config.toml
dataset = "rendered made-up planets"
pixel_unshuffle = 2
label_smoothing = 0.05
init = "kaiming_normal"
residual_init = "none"
adamw_lr_other_params = 0.0011
batch_size = 128
final_lr_fraction = 0
Rows from block 7 of a small segmentation model, named by matrix and row number. Rows with one number belong to one channel. Each number is 200 + 40 x the weight over its row's rms, rounded and kept within 0 to 999. All counts start at 0.
Before each channel's rows are labels from the 100 images, of 14976, where the channel reaches its highest value: "lies over" is the class under the peak. Only what is clearly more common there than usual is listed. The data: rendered made-up planets.
# convs1: first pointwise conv (model.mid.0.convs.1.weight, 256x256x1x1), inputs 128-255
# convs3: second pointwise conv (model.mid.0.convs.3.weight, 256x256x1x1, transposed), outputs 128-255

lies over: planet
convs1.100,232,217,236,200,167,202,250,259,173,215,210,209,233,250,180,175,246,160,232,209,144,172,215,172,168,196,252,196,184,126,219,226,178,210,197,183,160,204,231,185,180,210,267,177,143,148,248,215,244,250,164,161,120,290,193,194,166,193,278,258,142,201,209,166,161,195,214,159,223,262,252,203,149,151,214,150,188,238,178,238,209,198,170,175,174,259,141,192,142,213,156,182,135,153,197,162,209,259,207,165,186,151,198,173,183,209,191,179,198,223,254,195,179,226,178,235,180,202,186,174,214,139,140,210,216,145,187,152
convs3.100,141,239,210,256,165,196,178,169,153,210,188,206,247,177,195,163,162,184,215,223,194,152,102,225,157,170,208,248,238,165,165,202,212,251,300,230,232,179,311,252,194,231,205,87,237,153,236,251,132,163,217,185,236,253,119,236,177,243,213,116,208,217,178,298,197,204,175,227,189,171,212,228,207,275,232,203,196,182,198,235,223,227,131,252,228,247,110,237,182,183,160,128,252,184,215,213,237,245,222,226,214,244,244,130,201,218,198,216,221,122,254,236,198,193,275,212,176,212,163,177,201,193,137,202,264,170,171,192

lies over: ring
convs1.84,236,223,204,119,207,224,220,167,290,147,240,175,199,170,172,203,253,128,197,185,179,164,230,235,234,205,197,220,241,188,206,302,190,230,141,193,182,163,299,273,212,179,252,162,193,159,246,192,182,193,226,175,216,174,197,171,178,190,205,268,231,232,161,207,156,209,309,254,216,185,210,187,234,211,171,285,205,156,228,138,209,213,200,207,175,201,146,176,273,177,216,217,209,131,213,144,136,188,217,130,229,178,224,203,185,205,214,200,215,244,238,158,170,191,171,180,177,221,226,236,236,181,248,232,224,332,201,228
convs3.84,185,256,151,203,224,163,157,182,182,225,251,202,165,210,206,202,192,253,120,196,240,282,267,201,195,240,209,237,194,257,227,146,191,197,323,147,136,225,240,176,133,144,260,239,263,258,215,142,224,207,140,173,223,227,200,137,180,208,216,178,219,236,242,142,205,165,243,197,130,201,214,236,150,167,145,295,211,241,219,179,224,232,248,298,182,282,241,238,194,169,247,188,161,213,142,233,186,178,276,250,139,244,163,144,211,167,170,179,184,205,161,148,223,219,197,166,188,93,219,196,173,239,141,218,235,217,174,212

lies over: ring
convs1.69,169,350,241,204,213,144,210,201,220,197,229,205,139,181,157,204,213,126,180,162,221,225,248,142,206,203,202,172,268,217,257,189,203,239,244,231,207,193,155,231,266,248,222,204,210,210,211,198,194,131,266,198,208,244,191,201,148,200,201,289,247,225,204,178,256,207,188,183,169,206,188,187,208,171,160,147,134,233,169,205,195,228,224,165,227,222,177,114,158,208,199,216,226,258,290,228,206,197,166,246,292,214,207,202,146,164,166,188,174,221,186,171,224,207,163,188,127,148,214,215,211,192,253,198,174,174,191,153
convs3.69,185,187,150,192,233,193,0,184,196,256,167,223,198,206,120,192,228,211,210,301,242,216,155,256,162,217,124,204,193,240,230,196,246,199,197,181,125,225,154,222,202,180,253,234,284,173,268,181,218,232,154,180,197,165,189,122,221,184,249,238,189,176,166,227,144,240,169,166,208,202,252,254,248,134,240,236,207,215,148,219,145,182,214,176,155,203,181,176,222,211,271,229,202,144,230,263,235,207,197,213,123,230,198,129,209,116,232,197,220,212,263,216,188,175,216,244,181,211,112,234,236,130,263,234,194,223,169,182

lies over: planet
convs1.167,238,292,180,161,192,191,102,185,185,263,216,234,206,148,209,201,222,197,222,229,251,121,204,86,191,265,223,177,194,187,217,240,227,221,178,150,271,220,201,208,199,179,174,188,190,143,196,194,137,202,159,242,156,232,238,230,232,211,200,172,183,208,200,187,206,172,140,193,201,251,219,182,181,235,238,156,227,230,173,203,210,197,258,270,204,180,194,183,204,232,155,188,162,210,197,157,177,187,211,155,177,163,222,214,332,234,303,186,230,183,180,158,221,269,224,123,281,160,180,212,207,269,139,230,161,174,201,194
convs3.167,222,247,216,200,307,245,164,216,194,182,169,227,156,301,314,195,180,149,174,184,222,137,232,165,205,202,104,189,173,145,226,205,221,263,195,208,134,175,232,191,205,243,231,198,240,259,130,216,174,175,219,195,182,240,226,398,187,206,219,183,155,189,179,237,166,194,230,232,152,181,279,197,151,231,174,184,205,282,240,216,196,206,195,163,209,258,256,200,294,229,168,134,231,192,228,179,173,135,138,257,253,163,238,238,180,207,220,189,151,199,173,228,193,228,202,193,216,255,215,201,205,189,210,256,213,183,268,234

lies over: planet
convs1.114,197,208,252,212,242,187,240,288,169,125,260,212,170,184,215,186,120,175,288,200,186,286,184,257,234,167,175,227,232,232,238,222,173,109,203,177,147,223,174,160,187,221,151,180,129,231,210,250,164,121,189,166,189,160,202,180,220,214,149,230,218,114,253,179,164,190,201,206,139,159,190,189,268,140,218,202,295,217,204,262,202,241,225,143,146,291,253,230,151,168,166,210,229,172,144,190,175,262,142,194,212,321,212,223,257,252,272,160,186,180,242,209,161,215,281,200,280,260,212,191,142,132,204,188,210,170,183,233
convs3.114,179,238,194,148,170,186,233,194,236,214,199,197,177,219,186,191,160,202,128,198,211,235,111,230,250,163,231,163,163,334,233,171,244,169,259,211,131,242,270,201,163,258,174,220,259,206,128,169,203,172,183,213,181,151,202,201,255,253,163,194,201,187,232,194,237,212,149,199,163,132,184,216,230,193,216,137,142,223,150,151,306,193,188,221,180,298,197,251,172,196,257,156,157,319,190,223,219,240,224,161,175,213,185,179,198,235,222,140,179,93,149,214,183,217,211,246,195,215,211,225,198,210,173,159,209,177,132,196

lies over: ring
convs1.168,186,167,165,226,258,157,105,129,189,223,213,129,122,200,164,283,229,167,183,173,236,231,224,202,145,283,208,196,199,206,148,176,216,207,154,208,181,194,165,164,164,217,240,224,204,230,210,179,217,217,218,315,194,172,195,179,201,229,185,229,212,177,255,207,199,182,198,178,198,225,196,195,182,237,199,259,152,162,220,171,189,225,161,169,232,184,168,191,212,161,190,168,244,92,231,171,176,181,152,222,214,276,134,207,247,112,287,225,220,235,244,199,225,193,266,220,214,183,227,176,185,231,219,205,254,301,196,200
convs3.168,159,211,249,325,175,311,123,218,233,127,185,140,230,167,196,204,223,191,247,214,269,108,173,171,157,217,210,193,232,186,170,219,189,198,238,213,215,190,219,214,251,219,200,265,144,217,217,208,190,186,212,236,173,173,246,264,154,220,247,222,180,182,147,240,189,202,153,215,212,211,230,198,199,231,241,177,254,249,194,283,214,206,168,216,231,236,244,201,214,179,139,240,206,153,182,219,240,184,185,179,205,213,231,184,145,199,237,282,203,208,245,188,174,217,269,204,191,191,113,251,108,145,218,253,231,156,264,175

lies over: planet
convs1.82,286,223,177,206,186,116,225,257,175,261,146,206,154,204,246,212,204,212,217,258,192,246,167,152,178,230,234,221,207,212,215,83,213,193,166,264,210,181,182,200,203,184,222,218,312,294,146,171,186,226,262,198,192,159,181,110,263,175,80,241,166,239,136,183,207,247,250,152,232,168,139,208,226,156,163,204,193,208,268,198,171,172,200,194,219,149,228,260,222,210,168,206,173,195,182,246,300,189,233,170,216,166,223,185,164,161,225,225,204,228,148,304,105,192,167,202,209,249,194,158,257,211,223,183,240,217,170,257
convs3.82,236,182,65,258,262,235,218,193,221,173,198,229,233,205,138,221,157,195,204,188,194,240,201,180,218,192,222,180,186,215,90,106,186,289,232,173,217,157,167,216,157,242,185,219,176,185,216,212,158,187,164,218,174,245,125,181,261,133,190,239,197,190,292,144,164,226,207,183,184,229,196,138,141,237,181,241,210,160,198,196,225,198,164,243,265,218,175,229,183,227,200,210,197,195,196,207,278,211,148,228,147,279,189,193,176,202,174,160,122,251,167,167,214,186,252,155,133,261,176,162,235,191,192,122,219,130,152,195

lies over: planet
convs1.127,149,165,249,168,148,229,253,279,145,188,167,168,180,234,113,268,250,221,183,158,236,171,250,142,183,199,116,239,177,326,242,260,106,208,199,197,165,267,210,251,168,167,210,166,169,201,185,161,218,231,186,178,198,247,142,158,219,203,98,182,231,216,196,153,172,171,289,202,217,201,224,207,209,206,128,183,244,241,155,195,73,271,169,180,214,274,160,199,209,176,203,155,200,235,175,240,195,171,170,200,211,164,268,203,107,166,243,122,168,170,164,181,195,207,227,179,162,239,166,156,223,186,196,194,201,133,243,219
convs3.127,207,242,154,248,136,236,198,151,249,218,270,199,194,183,237,177,213,154,152,170,214,145,119,145,166,210,292,224,127,230,127,112,212,239,247,203,189,258,288,221,237,188,204,176,197,199,268,236,159,194,173,206,156,204,127,204,224,196,216,214,220,56,239,191,147,257,161,205,178,222,225,265,239,184,225,267,161,167,192,146,273,200,215,275,236,215,216,257,251,192,227,164,240,216,232,229,260,251,219,262,240,150,222,174,230,207,135,196,191,223,222,193,218,187,174,264,171,315,195,158,229,146,229,207,234,146,136,212

lies over: ring
convs1.118,161,241,167,170,219,195,175,183,221,247,202,227,256,165,181,182,199,166,198,220,222,170,206,193,140,208,206,244,222,170,211,220,159,277,222,245,203,168,225,212,290,287,210,153,231,77,178,209,198,200,227,244,215,172,145,137,172,179,201,242,259,153,203,190,246,132,268,225,204,249,203,190,195,143,201,183,206,258,218,186,238,207,187,248,209,190,230,180,244,152,168,169,170,199,297,172,199,246,73,210,192,187,182,269,157,206,227,202,133,198,194,226,225,167,257,188,132,178,113,270,176,167,258,177,252,179,197,227
convs3.118,178,242,183,220,238,212,353,264,142,257,154,212,166,250,229,313,189,166,229,142,192,155,306,192,239,183,249,210,205,178,128,194,196,193,93,179,196,150,155,116,226,196,152,244,111,223,152,207,291,177,157,224,188,150,202,146,182,245,216,147,137,193,187,228,118,234,194,225,214,165,202,200,249,252,207,213,197,141,243,186,204,162,261,178,158,181,255,195,232,195,186,115,178,226,230,248,221,199,221,214,226,229,220,216,218,183,261,195,113,169,176,214,227,152,263,194,257,225,247,179,197,208,259,182,186,203,203,179

lies over: planet
convs1.91,182,153,137,188,169,229,193,258,192,212,191,222,216,177,242,233,187,240,213,189,180,170,196,171,202,190,253,268,163,146,309,180,260,218,175,295,179,266,160,159,190,214,225,205,230,295,97,226,198,177,225,203,169,182,185,181,204,206,224,214,115,199,107,200,196,271,158,178,222,235,166,162,139,203,251,172,177,108,219,197,222,217,165,210,232,166,215,141,193,235,169,203,209,201,224,221,207,216,252,217,263,210,194,232,165,206,218,217,354,191,198,260,224,172,135,191,202,236,195,183,202,183,249,213,339,162,205,162
convs3.91,201,180,177,169,189,148,203,141,243,210,221,199,209,235,153,220,175,156,158,247,199,181,180,187,160,154,213,166,218,245,170,188,189,202,173,165,215,218,271,265,198,201,201,131,207,210,284,233,175,237,230,128,173,204,235,231,191,134,295,147,276,226,276,190,216,253,242,206,185,205,186,183,212,194,203,227,186,164,166,225,197,212,197,231,207,136,204,265,186,284,194,262,238,141,163,110,311,219,179,201,212,192,112,242,175,174,248,197,192,265,198,215,130,160,264,217,223,248,186,132,223,154,146,143,218,107,166,191

lies over: planet
convs1.165,245,218,267,177,228,230,261,235,156,280,250,286,198,225,182,140,216,170,199,187,198,194,145,181,217,129,202,251,228,193,219,201,207,174,85,103,205,197,223,267,241,235,256,204,185,180,178,183,239,213,161,192,257,174,178,177,239,236,251,217,218,226,172,228,175,205,177,216,238,152,217,187,139,257,241,182,197,181,199,182,216,262,198,189,192,266,221,186,160,190,264,169,172,170,239,252,192,202,204,108,162,205,175,158,107,186,204,183,204,223,207,213,186,192,179,184,249,165,101,119,254,200,180,147,197,197,236,253
convs3.165,282,200,184,202,239,167,258,209,168,179,206,207,174,236,215,136,186,265,228,212,207,183,175,213,202,147,105,146,260,188,170,230,226,211,92,178,210,177,178,183,166,189,212,197,194,210,274,190,135,226,190,183,156,155,184,189,241,181,190,228,202,210,185,187,157,234,173,201,148,192,165,173,279,212,246,154,174,171,137,173,281,157,98,262,199,210,207,200,172,226,167,206,235,160,159,224,207,184,275,182,241,218,159,163,108,200,205,206,135,139,184,270,178,227,191,129,172,206,185,285,131,164,168,188,204,170,152,281